config.yaml
train_examples: 195000
image_size: 32
bias: "all"
qk_norm: false
inner_norm: false
conv_stem: false
positions: "rope"
pooling: "class_token"
mixing: "mixup"
label_smoothing: 0.2
Rows from block 3 of a small image classifier, named by matrix and row number. Rows with one number belong to one neuron. Each number is 128 + 32 x the weight over its row's rms, rounded and kept within 0 to 255. All counts start at 0. Numbers have three digits each. After the name is the row's rms in percent of the matrix's.
After each neuron's rows are labels from the 100 images, of 14848, where the neuron reaches its highest value: "strongest on" is what is common among them. Only what is clearly more common there than usual is listed. The data: rendered scenes of toy objects such as cars, trees, mugs and chairs.
# fc1: MLP up (model.blocks.3.mlp.fc1.weight, 1024x256), inputs 172-255
# fc2: MLP down (model.blocks.3.mlp.fc2.weight, 256x1024, transposed), outputs 172-255

fc1.508 119:125134164143155136111143155102116123094091168140153127142058120094133090105142144143149073176186063093128114061135175136168083110109115105077140080167086087185101182173088143131124129071122115186118122129163083084139146100170105130172074155097122133117
fc2.508 124:140125093055075130112148167215080071140122162183164113122172150128194124096066115051107151147090112108110162131099147117089162101142167158145143159151122144090101051101136179115088115110149172179128122196138100106106113160136185160040177144131122098126
strongest on: black object; its colour: black; hammer

fc1.295 130:073156166133155151135139124082150143131105149101073111141113102161107077173153154159113089122117108083147135090154107123127082143125067130164121091132158102180222172164153102106133081135111051096136097125137156080159154093129110101111105133171155151093
fc2.295 141:084162109145158112214134108112133145145158111152142109101141120109093114113152174123168093129126126183081122153098110126094211120132143170134130141132129155148109139103134110152156139069094151188132121093045151190177122231114132120159122149116109130179
strongest on: hammer; largest object: hammer

fc1.598 120:118135114069135126168133154120098092121107118181108131142179155106139078117096075137115163152154170107140075104178092089122120125164113133096110126095204158121116139139176105133149158138089137194153142162103164095135117167176123117067208133093090110164
fc2.598 132:124065112128121127084161107157133080093162167043142121135068108158132133123152123124081128181150114128102133152141178133116180093157090080147142141128094131164178180133158077117123115126131119122154104113180060100138089111154168142157076031151122111118
strongest on: white object

fc1.743 020:083149102142202093185169181077106079166128083138138095109181117104113112128133083099083100120113125103116140168150146144162130123079209134100156120093121116131081085170125188153091169143129100123115188127163129149080110115101143116090084151138129095150
fc2.743 020:130131181149124148085147124113103143141133152138144174140160214201111120103138179110136128124133135147151133068112117117116116088147065134130151170093136120109121147168137050120144104068143133129166111115128152120128138113139172112100139141076138167156
strongest on: count: three; red object; its colour: red

fc1.77 122:136156175110083136122154151159092084088133140113129143075123140151136109151167111158099117114131124149127103085141147125089138120066129131065141145104159123137147135104189111148133092070114151123123131121142200145133128156168099128131062139107130165094
fc2.77 128:154133086135143156134142110117143206135168131097113069094108146145141111121127160166091126161142205087098117153121121156176144129109114181140131136115130074098080150112139161154211146115143141110109131081137216049146141102105123109124096103125145134164
strongest on: green object; its colour: green

fc1.741 019:120163149108154128101081089133122082165153109124111161144068109101191144088200071119089141117140070106173068117167118133137148101108107186167102117133157144124108185138131150116113155047117091081118136145048122134093148116146141092167123187186100166110
fc2.741 020:130115097144143178127082195122098124155143145116168160154127220171081106134068109108127190070079070124125149099188146162152142147131139085142155159137084164155092179131125123164148113124135105075117187101093187114094142091111117127121113145165183089144
strongest on: white object

fc1.291 130:092125127141087107120114169162081112076150111084124156177135087141080111126156117104152091131097134078159156085119134126146100133152105118164149129124165160099149132140110119112121111180143125133186155101151181083143148112146117135114148068151136123088
fc2.291 125:215147134156109132120151123136136144147141141141144113067141195112145129155080157122118129140143118178113075104157140136169159130083206173106079200131084133129076106163160130059134167094157051157081097198176117193120106149126174114113138131129124083158
strongest on: brown object; its colour: brown

fc1.68 123:140211126090152162102181172132150146151132104081113145142093158134153150144132120142121108141127122084113109081156068125189066106124123096108193107078180067155147127107123124173198143127121101170089090093175165067114167068086083115162112098197133170106
fc2.68 124:154125165138116181118110114059143192107148087187099170146163115169155154146111075159147122096123144126104126093064080130182124128159168106103098148125147073158080122093101110145147152154111132098113204112137176166131157123128081074102154160143089142162
strongest on: house; largest object: house; yellow object; its colour: yellow

fc1.76 119:140120106108137156155104127102157059139106184131113089163108181124116132112092185136094077172063135104127150113158131048164174122116070148121117082164119121141142098167116137099119169086103146173113135139121145081109141116154102086098195156146153147169
fc2.76 127:122159078088137184145151130151111084131212132147143181131158132110136157059112140142105113147142114161137120092132097154133110130146045143122156115104099098094082137114149147149103178131187102181136118119107177143135107146109131197156168143137109103112
strongest on: blue object; its colour: blue

fc1.525 127:152183108140116147134162193157125119139101085121085177121157124142162161144137141121133121125059168121139110120159133083186141155135143157105119194158099140121098117076144131191106109087128088135104190136111164152126172139112096133125096198105104144181
fc2.525 136:110101134119145130133112133133122166122179119142162131184137124095115108108133112093156111149195077057104124129072096162123115105214114099165154105102166147114133174134104153116174110176165110129135085122116127122136110183081134105114116107176094107072
strongest on: red object; its colour: red

fc1.542 132:100154102106102092101167137163102170151112166129166140099147121079130139131171027126159081100112208145159096111171161139119144090104112095143121102170149143155199102098138159137160140176156098146136169060144098042112138131124116164173118230113131145095
fc2.542 122:124107156132107100129147086135116134100150133043103147089126176120156164092120121105120146196147087177165149121166134100097148113155097149088160123143135103030126131141136116110148133099185158156162086163124105083206135130070123172116166102122125126178
strongest on: green object; its colour: green; ladder

fc1.362 016:098166112140133197131125116216140141188143092054130132126170142136201183120143169196180120177147113134113150106101113159121127156127196155149149087167089190175125053201106092172116097145104136095137134162146104136161146120122089107131168131103139125092
fc2.362 017:091082047136178182141139140201136131090135144116108141143080115147131127113126109134117127144135189138102117132091154146095206123120075146125101143160062111082077187129133077110137182202135089061142168136072108160126077132127185170150120076095121066104
strongest on: blue object; its colour: blue

fc1.135 127:099174077156152097161150158098114101122147142162138123121097074070172134143110149138110133134085139109128116043098148085133092126110151162043113063162083119120132197143107156107147125123102145122146110115092062117158166113116101155119082100167127185201
fc2.135 162:158143150161100151173139143148025048102104123115090161144122150157121152099141054114147102145103133056131141064146178076107128112148148162130092130118115096128127156129150101157099143157111127148118084142183186146148124129172140179103089122168080110152
strongest on: black object; light from behind the camera; its colour: black

fc1.193 123:127151101131119108114141135136092102136164107164155184135118048143112130108111149138085153199164138098139157140132119116103052078048086123107151061084142118143118148188110105074121168191122129125099135167121140109131151110187111108103126072143111141046
fc2.193 127:057088150155139145116148108127172173084117171030123109092108183118150156162142183155112105159130086132111108138138137149165207120127105139154131141127107090068100155099163170143165105094166122162097102106168132122203086129069137106125143120150107110141
strongest on: brown object; its colour: brown

fc1.119 118:180152088082132164164117124126112120125086079128078148166180081113114105180145088118129106029102145155176162128138064113102117070146112168138150138145087041168194103111124160187176123151111120152101140157114143110140141110148108078167137105132146149130
fc2.119 110:131134119165121133134118131081137138169164131152160159118111054075112147163110131149098132173116098160154087052088120184084110122125115125079141071155083111129118114202078124109089101131133207102137179105133130241164080137117102184146081159132100153162
strongest on: light from behind the camera; its colour: yellow

fc1.651 112:142117118103149140088157165164114106150200052150172144154169064169129093079070128105134152156147086135089168118131067131093098148163181069154167136069172144129097163157115105140111140173117176121160124139094103110092144115134119115131119125154107145124
fc2.651 119:118070162130134115134086106129143124111112149087083086104140215128118136174136175179089102167101135150078123082111137139147164114094128119170087147147113099110153092151116127111141148079139119139091139120167126106157071161114158120133114099163156114163
strongest on: white object; its colour: white; its colour: brown

fc1.664 120:113156205127188118137124126124193179212100136101130128084128131144150137182163193199147069160102118088132144136145090127108157117105092125135128144044147117122150152160208120139205136122132128081134102119125096151163146115112108147086110156130140147093
fc2.664 125:074125136113161138223099088143118178174091111172109131133164096150088144119161070130107178060131176171150154129115090145103149114116119132124095096121152160100108105112143103168092154104103191182103201143067167147119120148156141084198165172061125101182
strongest on: hammer; largest object: hammer

fc1.27 133:131146048102127119124177134086147161134164127126106188067107119122120164152159087178085082146102179120136109094122149156151093074129143170102119091126129102122126119169113116124105170166165157101178146112161150130144147155107080130117113126122128162103
fc2.27 161:176150097150092117133116187147161132143122101049077112141141146141162143101101143143116144148101093126084098148105123090133134133133138155117115189136069157135147107149150130125092114094107073102090146168133120164100117141141123187094076146111159171128
strongest on: red object; its colour: red

fc1.79 125:139121146106208090102098169149081109139096128153127135098159107175135136119129149160097108145062062090096115072140121099126149108098068117090094154115118129072135143157143122182103157148128174101072177182183084128094175098154113158107112122173176140137
fc2.79 121:210140206147124113117127039087122135114159154176149097116099129092116119085109097162153054138149126125109136148055153161119136060159152132172141109136106158148125099142096105138155121131140147120134108119141137158159121092110109097108122156135120154205
strongest on: black object; its colour: black

fc1.533 019:181134131134119180174177169136151084163150112114124141127090117099121183055162052168146097141164066105127133129113116159122160103130038148145127113113155151123122185142069176152106129116107147117128193111130117157209108101171129151095120054159132137151
fc2.533 020:083081107155081102121123162104137076110152156135141099163093202197099098135135098131098225041134115223122208083139129157156164163159102120055142132135107159116104174161123099143147144140102100177105116087100131139116087097101154116124146114057150042026
strongest on: white object

fc1.751 121:132112114120174112067126100168195124113115139103159129112094188068104147086132114156128051174118090105061122118154117122158116126134090158150109160115167078156167140134151122095121167130144118113096102083180155082124162113134075164149136106147155126084
fc2.751 122:130158164122108102159169130108081106124107129146068124147142074111165158087120082118145146099095128139173121083120159120090109148165160139082132136147148107093107138073137090174147130125095148152159111142075123150125111127116175098119120193138108061153
strongest on: blue object; its colour: blue

fc1.293 124:100168096100139116162089176097118123094106055116111109137186191163100121133119108142138135101086120119104070137133095132149152124117120164135084155080111181090144123171158142166162110183104101107118177169110165174121173127147108124176118107129111168122
fc2.293 126:131099113120113060049126118112119133081153172117138075132050158137097133068111126119125096215137080080119165149123178151141093101169147158139127107157128120110142145130118102099094122060178079089163122143196111086085130102124114144085124091139107146133
strongest on: yellow object

fc1.549 123:138125056098079116122155141180124122111153160139117177123170118150104140211160052120123122049062146138162131087161100112127145150158116142159078175147199102183148103146117100124141157133177078107142105085131132152053193138167057110108112150105111194093
fc2.549 112:150126133164111156169160078100136160136148142111093157128145155091118235115162145170175175124105187212189167149116120152115110159108137145095120094109097088160101130067130099118166121123154131083118107120106197173157087093105148142132110096116129206129
strongest on: house; largest object: house; its colour: red

fc1.668 019:126123162123138120155152147123104112123116143161133139188144126183111131113180139066164166153106085113186131099116113128163168113101159209154132091136119130148138145115134155112175153137067059100130196165097091099167108102176128072122126122167160126122
fc2.668 020:102149077129088146154109141134121102154112149126158107144106174135129109107131133182122185126151173156100166106157124157136124132118085116081115130112142137119083101090135119151085076109096114086124155106083119184064169117157162161139115208112128069124
strongest on: red object; its colour: red; umbrella

fc1.5 135:188109162108077143131162116088137073071165136120094223159132129148196153104160168096136171142092088104180114109102112118124093152100128133125198115133152080101094084179151160090200148112123134173137110113159081156123123160121106123157096134166098127112
fc2.5 125:070150095145160119071093112178136140128132114104145107158118160140072100100108131114146088180151195125107139174175179087149107128117073126175115204133138188131113154080118131087087116020116154096149109138142154061131128116123121140062132084106120136113
strongest on: green object; its colour: green

fc1.51 134:125208139067129128142104108133137108150146131141104131157122135132105124150125079123054105146089188057134116076124109109108078081133136174163055138129130117143165133133127104142126121083104139126120144133186188121049153069154067082126129191124114209095
fc2.51 111:141135137109166151161050160122120068139088136151164129108096081119119119083123109155039111164077090080117128167121164128150102192081089150059120084117136168074193115179167179087079125131081064134120147090147125107094144114158112164162114141111105208101
strongest on: house; truck; largest object: truck; largest object: house

fc1.148 017:139111196170135138226145118116136102199163095124135124123131063133109112114098132135133113151136072128117141090081134111115212095133099179179161143105134151152104058086134201079120146131145093181048173090157131132043147138103083097074129212145191122098
fc2.148 019:113170090112114170117133124096131160110098090153080114144176162161059104119130125161129134126097117155149172164224174161163150155177031120110096142150143115115096145144141070154104136121095131106148131139128104109178125074154187130132190145052148128119
strongest on: yellow object; its colour: yellow

fc1.704 123:102134170097180104146151084100138150114153151106147115106093143135113130122099156121155124215153083103124109115204093145142103154114103082110157086064231095123130166144188143119137203153151050110119112154107147120124132159118126121103142126183112142068
fc2.704 121:145155093162135115133192123097092159160112160169130153083091102138114115158175119094129101081107120131116128098127164139151142058125210149103108138164058116177106113106135085130135151082120127101128100109088155198115102184143148127168130175095140130152
strongest on: hammer

fc1.710 152:123146180078112122119109132121116134136123134129118145099155065098178153156144100133125144180099100174160150133158120151112108104110123049159167083098134153098134129179155089169162122143106195101117182044099103138091147115098099108126137156126179160120
fc2.710 171:118111176176159135140132136141132142138120127090091160153081112146120137070154107158104074107162134081160126134139149128162092146121087090137119071130102124166142154132124156116138077140131074079142139149109109114207123100124104165192136075164147178113
strongest on: flower; largest object: flower

fc1.139 125:103151115110144104103171176096187139173159134138129101138077137110156103151122102153112129136097115137097116093144130141130072053076138056169144102118149167149169116212121109123191144109119148110110092098158104047107166031123063171165084134138172182133
fc2.139 108:173141170169069169124119170103147175148141077131106115153159153149149152157149061148128108124138158137161111128076135120166133109126177141093145141147154147148099169084123057111148116142126114109129180160142139126108150105142080088077124160116146178124
strongest on: house; largest object: house

fc1.491 126:151154159138163091106116106099116110136141167115105125125106125126111140156081147177145096188122104069151119104128128134121078122137106116133090112149170070164188132177130083097127151141151096110089084110161151077118166065112104103113131127181193137109
fc2.491 128:167169139151130115096138115065142118115157114130165109132098185149130062173107202080096090159152128124083097115123152142134146143121141137137131128196108114161078136122090107102149169053109078152161151126131075183110122201146122064163117114105111126142
strongest on: hammer; largest object: hammer

fc1.552 121:137112100117113141142132112083171066153134131145074103136157165106128132108105159122105084200072125101135117117158120058154136148108077150125146098157153092142090115177124124088140191109101102187114144162139123103091164126148085066067178151133138151167
fc2.552 139:132132081109131202145115112111123097098211107119128162143159123106145148045113157141118102186164132138135110103139095141154100157153043136123172124107103120079107114148143179112104148128198083177110125105145182130127097130096134192152163164139088123118
strongest on: blue object; its colour: blue

fc1.45 130:125159106080147134083121169159113078153088178167173146119128164086156104101098166130097129106118123099132159166168132085099094064112125144059170130138117095122096088100072123110062118079087172125095098170151165116111109164174112115096144153055169125101
fc2.45 138:185113103172113160167104093084150152096131098084044139135122124135149138154174122109176114113155150122133100132115117114133190098199203100149135165141109102072112108190117162137093131111170130070101118100145108132132092173103151095105089147134055073160
strongest on: white object; its colour: white

fc1.421 135:131151088062111149120117174171140138151116154105154145089164090097156174159153172129112134155139173191173119145172104147091084158106079117141153133092177178156091145141164122152140133178145148123130167136062076113105149162125124091118135126106167133136
fc2.421 140:152130088139080142069154110107122084134119188126131104137119096130110166101115101139069113080130186132132100188153137151127049143107085196116164121066153114161076129132187168133116139199167110103125062156095121104125128057167111098143169082123196158093
strongest on: flower; largest object: flower

fc1.230 133:164174087094131128144078103150177137120100176126168114163143154106100164155121141138092085131115183137169165146100134122184082076112139164121078100144095148176164116108110142116124125065118143109128139129183187113069135073123095099144144183090194199090
fc2.230 148:111125089116144157124134118121144189104127099068133086185095115111150083098133141066109136138147119054074112132104111129155122157164178099152190174108170140075159079221112151114143059127152129111103139106132113071166106098101125133177125121142094188118
strongest on: light from behind the camera; purple object; blue object; its colour: purple

fc1.766 018:167135240098090135201137095114142119159161151101145134147081109181157118153167133132147144162097080131113089116074119096129211112128099191181109110083139178137091113088093194148078166095105113116057138080118121081106142150119102125196156196159119131131
fc2.766 019:132163060131114158152089202106152122120100158172090148117155192183015102105083110168174111112110090135117128160158176171178132111133058068142106163126104100137094191146141097178115097167142138081085177093111096108104162099177139111154162123115139130132
strongest on: count: three; ladder

fc1.454 128:153128140158078100111082136203196104151142136088081203096152127143113114171174162114112177129084108131215088034135062120106089149126128131091070166128100144135101125186157112053108137106126148125168152145171145162083162096156083179081111129117090147113
fc2.454 122:134140069128134172108121081077113136121106120166159097125199152095129115158098183161125135138139121172159124070169089075107149149142167166161115129111094100119137091144107142177074134132120121138102163095165155127100157134150128127150137094110116191173
strongest on: red object

fc1.501 121:112155100136173105141118114130070112083104123152090115152132102174132127116149125155184134138077138108074162123139148084145150103129095053153107106166133107171181157076101101150122145172156143150128145078157089113123194113126089127143153113168110156137
fc2.501 105:215109124169091110167157119157144196106204116128100139097164165117192105175086151111111149143182174126141084079080091144136164098171163140077125138120120129131102123203101096127136122116169059115164153101140129138174090151104149080049128121107136157157
strongest on: black object; its colour: black

fc1.32 127:155118130125111152116148110144113120139139144151154126116115133163116147164129069159115115097122052163102131108151147151092124081132176100147066100157109118218096133187109073106157135183143081109118125135141089122085153134145076078146089122112134163147
fc2.32 121:129090129106122126092111151125124146116167081156096210111135082111110109175129126116156141153116108112180202102118104136118112090142133096131163123164155091129130121157077109095068160163195127081173170122156115101156117096112113115098116071156104184065
strongest on: yellow object; house; largest object: house; its colour: yellow

fc1.438 155:056165155115156123099166134133152138128093166073090117118125091141132062118165154174095101142120099138101154085160118130134131151105098135189160114120119127191183178120166122149103081164108086147160124122090120079180145161107102172157133111146145159108
fc2.438 202:115128100098127145142105146118148114149172085090157104133128087070197142093141159159171105184143120163132155125099113137087186110187165162144183140135149158114130154132103063164150105153105156167115086097076126090211149185133103178116097136136107178126
strongest on: hammer; largest object: hammer

fc1.57 018:125123067146100096152105124120093072115103105132069079161148094164065103132133103139154139121103120153179112180143132136136066114145114096121139176116159121094118221138128092094126141148109136121027150128067152151107117131152143135101091208158136160108
fc2.57 019:145136170111147144114088069058126162136110066157145120132056134161164114131112142113059056118122141169136163128145126094145139133121172117145180111085127123149114127106137120164060119076162182113151113162111174144103136182122134159095130119164114137134
strongest on: teal object; its colour: teal

fc1.493 125:160132113169115094111113077125117154138109164060145151180133098087099175090107129160161150098148130096096187109146164089181129123102122139135136096118164126126140133133129197061144150071139103103138086097129113132159133172116093115187153162120100166110
fc2.493 113:149092095079072119130141159153184093171116150112189122122081195079137145085123142124139113143099097155069135157123189137132138142095148152130105148138096078162109136121167097135153196111156112108148083111124113110078140117156145155098112118112206157084
strongest on: white object; mushroom; its colour: white

fc1.568 030:177158119162125110135144113157125098138147082179190103073173100105115137119129061176115122088122130160114150133132112167171093135073130138133153107136169166153153132156084135191125127180093093107123164139172112125142133072169119146084089097140105116166
fc2.568 032:103096137156110158144140123133137082085099122126108116183151176135127117118182125101067221094150133140098150122163114146104128125148149186050103110134134095106154094137147150121177123094149125120130086099122110164110065128122140148098166166097117116067
strongest on: black object

fc1.140 017:106176152141126068197137109104070143144152144136053119189101102173089148087189073071141109100062095099175081111122165089148122158148147177153135163134135117130073163138114192137104152125081090129105170059124076093041088103171138119176145160159138120126
fc2.140 019:086181162123148121105125172089133148107095126127094096123089172215084110126089145114070180135115137173106164096143140134174160127093107092134157179088107088121094147117136111156144095100109099116063171088038133122100078099171153135112137137136140099136
strongest on: count: three

fc1.245 132:172172127132205121130154068188101168111121156105113185113094134158116136165150109197125116121074150111058166079098077144220095147146110058139072144091177064148194132086155044094153167096131141134114132093194158084125156078149081074154154128176134170103
fc2.245 122:120132142172120199126139095096133180073127115085126098162162161152138153131152099074144094054167147168120110116157107092154092174152139185109131176113167111120043095110109172124111186138093131145114133148122122150119116106139131071119195085112080150152
strongest on: black object; its colour: black; house

fc1.176 145:133146164100148056106149125107134171142105162114086128087118072119129201129118093170113138182113109125187115111186161131128137032069161079158155056113134079122100131110137061148133140136148134128146152174156095135145155130103102135165110127155080164119
fc2.176 161:147116169156126103111157162112116131132093165104090116120107151162095128163155081110090124115171081109136123174134167133156111108084126046152122137124092107162141067123153134063141123091140059113110149175128087130131099099127124109189143110124128128088
strongest on: flower; largest object: flower; ice cream; largest object: ice cream

fc1.569 139:164119097136069130149143125104163149108182143087082173157114107114133105087138125120102107110148187065124160144096156125152161144119109109168162126133146091156161127114137176099171106106162096143136114118123146041134163133119100113166095180126105142072
fc2.569 148:137099102110102152146114136108155146152119109116178146154118141129197139128147148124089141169163149103088121098164143118124104200127191147135114182063180117119106150141168070088152174125098078138117149157133112091071155066192113133133157138091098171114
strongest on: green object; table

fc1.581 128:129185092153090103116185156095185137167138197090099212143134121142167139108109157128062096096129201191130072078112158123169119119099146184090098149164145169151093125123139133125115151118136116132188129126156128164128134163078102171076149193122120136172
fc2.581 123:062101119100180137171082100180097137069098113112134021154175135136103082082150153126167117130159074065117159170093082144084104137165089136148154121081150154073206135130134160171131128181127203150120182146150136077175143059125137103174176064145112139103
strongest on: red object; its colour: red

fc1.657 126:091104179152108109200117176126179140151161104153126137109136137078154128149160153193144100152121129119097105091096089132090174130118093130094087153144112202045095201178168135167174133176135151081112151109117142147147153123120075180109067125177078162115
fc2.657 132:103163151165109180166059151066138087141131080152183177130147140106118143182147112136090091168140151055153119087114122124150086141088131191083092133105071114094113169174140148078151156070064093128146173139209127151106099109155102189137128142113127128099
strongest on: house; largest object: house

fc1.688 018:123154065141148124179129159193140056162101128112113135121135122074051113042123142107137173130096119140120136147116181137154118123130093128108137110127137163086132147114092070151135140161121121113079138104153153173081140122179094125094124170108144121122
fc2.688 018:152114123122122118093103115113171153075128126089109137109087125130154116114125181144107138097147117151113174137160132087218144179153105160130155112134103131098155110120133120120108139172156134092165122193109109175220103144171108131088112108135132069150
strongest on: trophy

fc1.281 125:135101111127135124144101133187186133174122126130156161101191170091140134157171141126107139111110069186135120113110057131147025127149124085145141155037150149166157102147116044132135197146121088190104116196154081145073157112087113055071181094111151144112
fc2.281 132:151164170154131099155157118106056070096096164101167118126073148169119177110157106145150131146099170123120167097148207121095121129108166152141083116109123120174134130104151070112171097115100163124136138130167185118133123101148150132157116167108079155175
strongest on: blue object; its colour: blue

fc1.425 017:166162113170137129125098063172097084104120176103077114138131095142114162161162096140099106121113102114220062071130120136156042104149140121138116133131111182081156145166106096145151125049173141090069140138042147103126167134121109067166115140171159175116
fc2.425 018:107120139116162124120080132105123115122098050154134150164058132202136110126108144143078086145136148151102163112174134149133160170096209099163137139121103023130120142127157172143103141115095122039141148158080175145139083118183173151118118137144141130101
strongest on: count: three

fc1.382 134:112152110146140106143133104119096115118110143151115177111096102169130126190122141206164079132058108108104152064141135111099138090099103149095032089151104075158161144155122107159064131152092207063104149115180161132109167071181087127106095150136143190129
fc2.382 125:197103147157114134126179067126130181116136152132122103085126151095093117149131135150184077121185117186140180078106110162116185076151161148133125124128107118159086135117130060164111166151185151132132096127110131115194107126114126112094171076112143140178
strongest on: black object; its colour: black

fc1.153 121:130099078084096145129134163071137154132171143162120107143115120118145133088088113170130169102088089113081190110128153138106128138160178092143103149116128101150115121162113125131146126101169140074118144147127103139176155081118089190124096164104114156157
fc2.153 122:099117079093100121135099125100151157139150122138142136136118094120126158133142135119152137101077141158134153158077133150046149159112133155119128130144130191147136112154111045063152084195144167188123140148062092120109108056102140079111117126152152201078
strongest on: house; largest object: house

fc1.113 153:128184149053109156112140138110129070179152147116147150107131087126168149121126173146137108158118164160136151156116114124078137139089075151131160131105161137176138141121156125154177113180051164117120116089087106099129135153174123133089093130084189154122
fc2.113 165:156119127137099131078117170142106096117144111147102146131124105141146103086111095143152121122130157087131097169156161104124107158141125124150164151117129120125115081127113155153106072190150096094120084163095069100206146056151114165101116118126127199089
strongest on: flower; largest object: flower

fc1.161 128:121142136114114161155112109119142104112159126130200172095127149072166119081102138129146085231147126106165145125102140081103096085142151177077137120132117146169141148145108174066149111071137048143135124143149150171158134154083111117095127182115121143130
fc2.161 132:163094177121146157075120090082148166070163080119072079152140122161125104097144123109191099108143079136097121114083101129145162128190149043176164150154155146129098132111118124113171126166126104111118128092099081139147150189086088117166148106182097182125
strongest on: teal object; table

fc1.724 111:099118172047129121138070111160138103148127110153140072129129115114094090118144087142110129095147148130128145164132055141092132118108145053167147132057136188137121147133196106167147099182079143150101107169131186148168132112166102099148166077115144166100
fc2.724 114:207149078170117113100092160157135105120129114144123141120124124099169141132082129123121156159121083111141071065097174109174133093159172154134103142192113140112114158140118146167096135105143086128153133115139100125136145161085144155044128158129160103172
strongest on: yellow object; its colour: yellow

fc1.90 123:097188168145176069137125072099138197125084157066126127070093127135166182226156192232114143163057145114145081090138116150123148086073150152109093099107121083121083125110139088175163150135119153132102134115165110147090128127123108117133123127151123151104
fc2.90 126:103168058074202124125126134155179166184101158169175164125102138140076111124118151118098117060117103150050195131154083181160084131120113118151090148103101155162139119109195142140093198105092101121112145140096140157084082125149136104177178117103156114091
strongest on: hammer

fc1.54 016:155157150142106202164187112153151119125167143091171155149178084149121189119126152176194127165160116147145146105098077158085188150106160202168143105162143125157125061151116139095149093100119091096102130166164117123098140084146085110110184160152094104152
fc2.54 017:101033113159118190190113167135146095092103120194115099155138179161075143126142098143148121138114129137106116136116150183111150085163075139100097156169172132136076120115146043165141127100111135120137116125094137142135144132076255150117165079060116082077
strongest on: yellow object; its colour: yellow

fc1.720 123:138210111108129135129163176065165136141143082098096087134109144119143101135105133118084114148104200112083074151187119152150149141118136163139099136131090094100112152156167172197146119157097145101082134144146167135118162181060104129117089164172102146160
fc2.720 133:136099120095108078118120154201154104150166159145212113140122154094121160109079089157155106143113103129149138192091144146132098086152125152145133128116115143143157149159120110085100168142165087089203102141160080100120127088119118130069156104130179116061
strongest on: yellow object; its colour: yellow

fc1.147 018:185135181098054123118132134145122191180173157112163159101152095158157119127079174180165064166118117181109179162120112131088178193112136149137165145104146157159126052140110131122097117166052117140112123159142088147122127124100109146132184130133114110093
fc2.147 018:079113074154137198158150111114113108129095125129010160145176171172088121088123107123151072183114187123090105109097148153134172087164057141167118157144125123111074146156149074153125150099117116171104152121137115156146119106166199142157129140098121103152
strongest on: blue object; its colour: blue

fc1.538 019:121099087174080119139152104141140070129071097095156120121110092164134112109117122108143119113082118139182096159133168160159125133091162106094164086145156107098108128097125045074109121054116108100095182126104155152071132072169093108106126112138115147129
fc2.538 019:103143106141141110145099113085145154093155119147117092143099170133171138161109157069108094101121060173104151077146118117092098125145134126122175110080137152157090124096127086129122149169112159055133097149103133146221148134163166150116145182149137083170
strongest on: teal object; its colour: teal

fc1.249 122:203157142096175091100160083113095106109109184119155129106096171118133194080143099157094094131044110094119149144151177142192162130114125174152129124145193085136138110089121068124148185093174158126102110097134118035073185124135088123139126122156139134165
fc2.249 120:120145139111160136180089131176130141166148083153121135147181140095106059139132113126174124159137154166132137117132074149109091146171111074194100120098099178126119110142146123139132094149112092156102173140101142149118086117108216144145107122161115100120
strongest on: house; largest object: house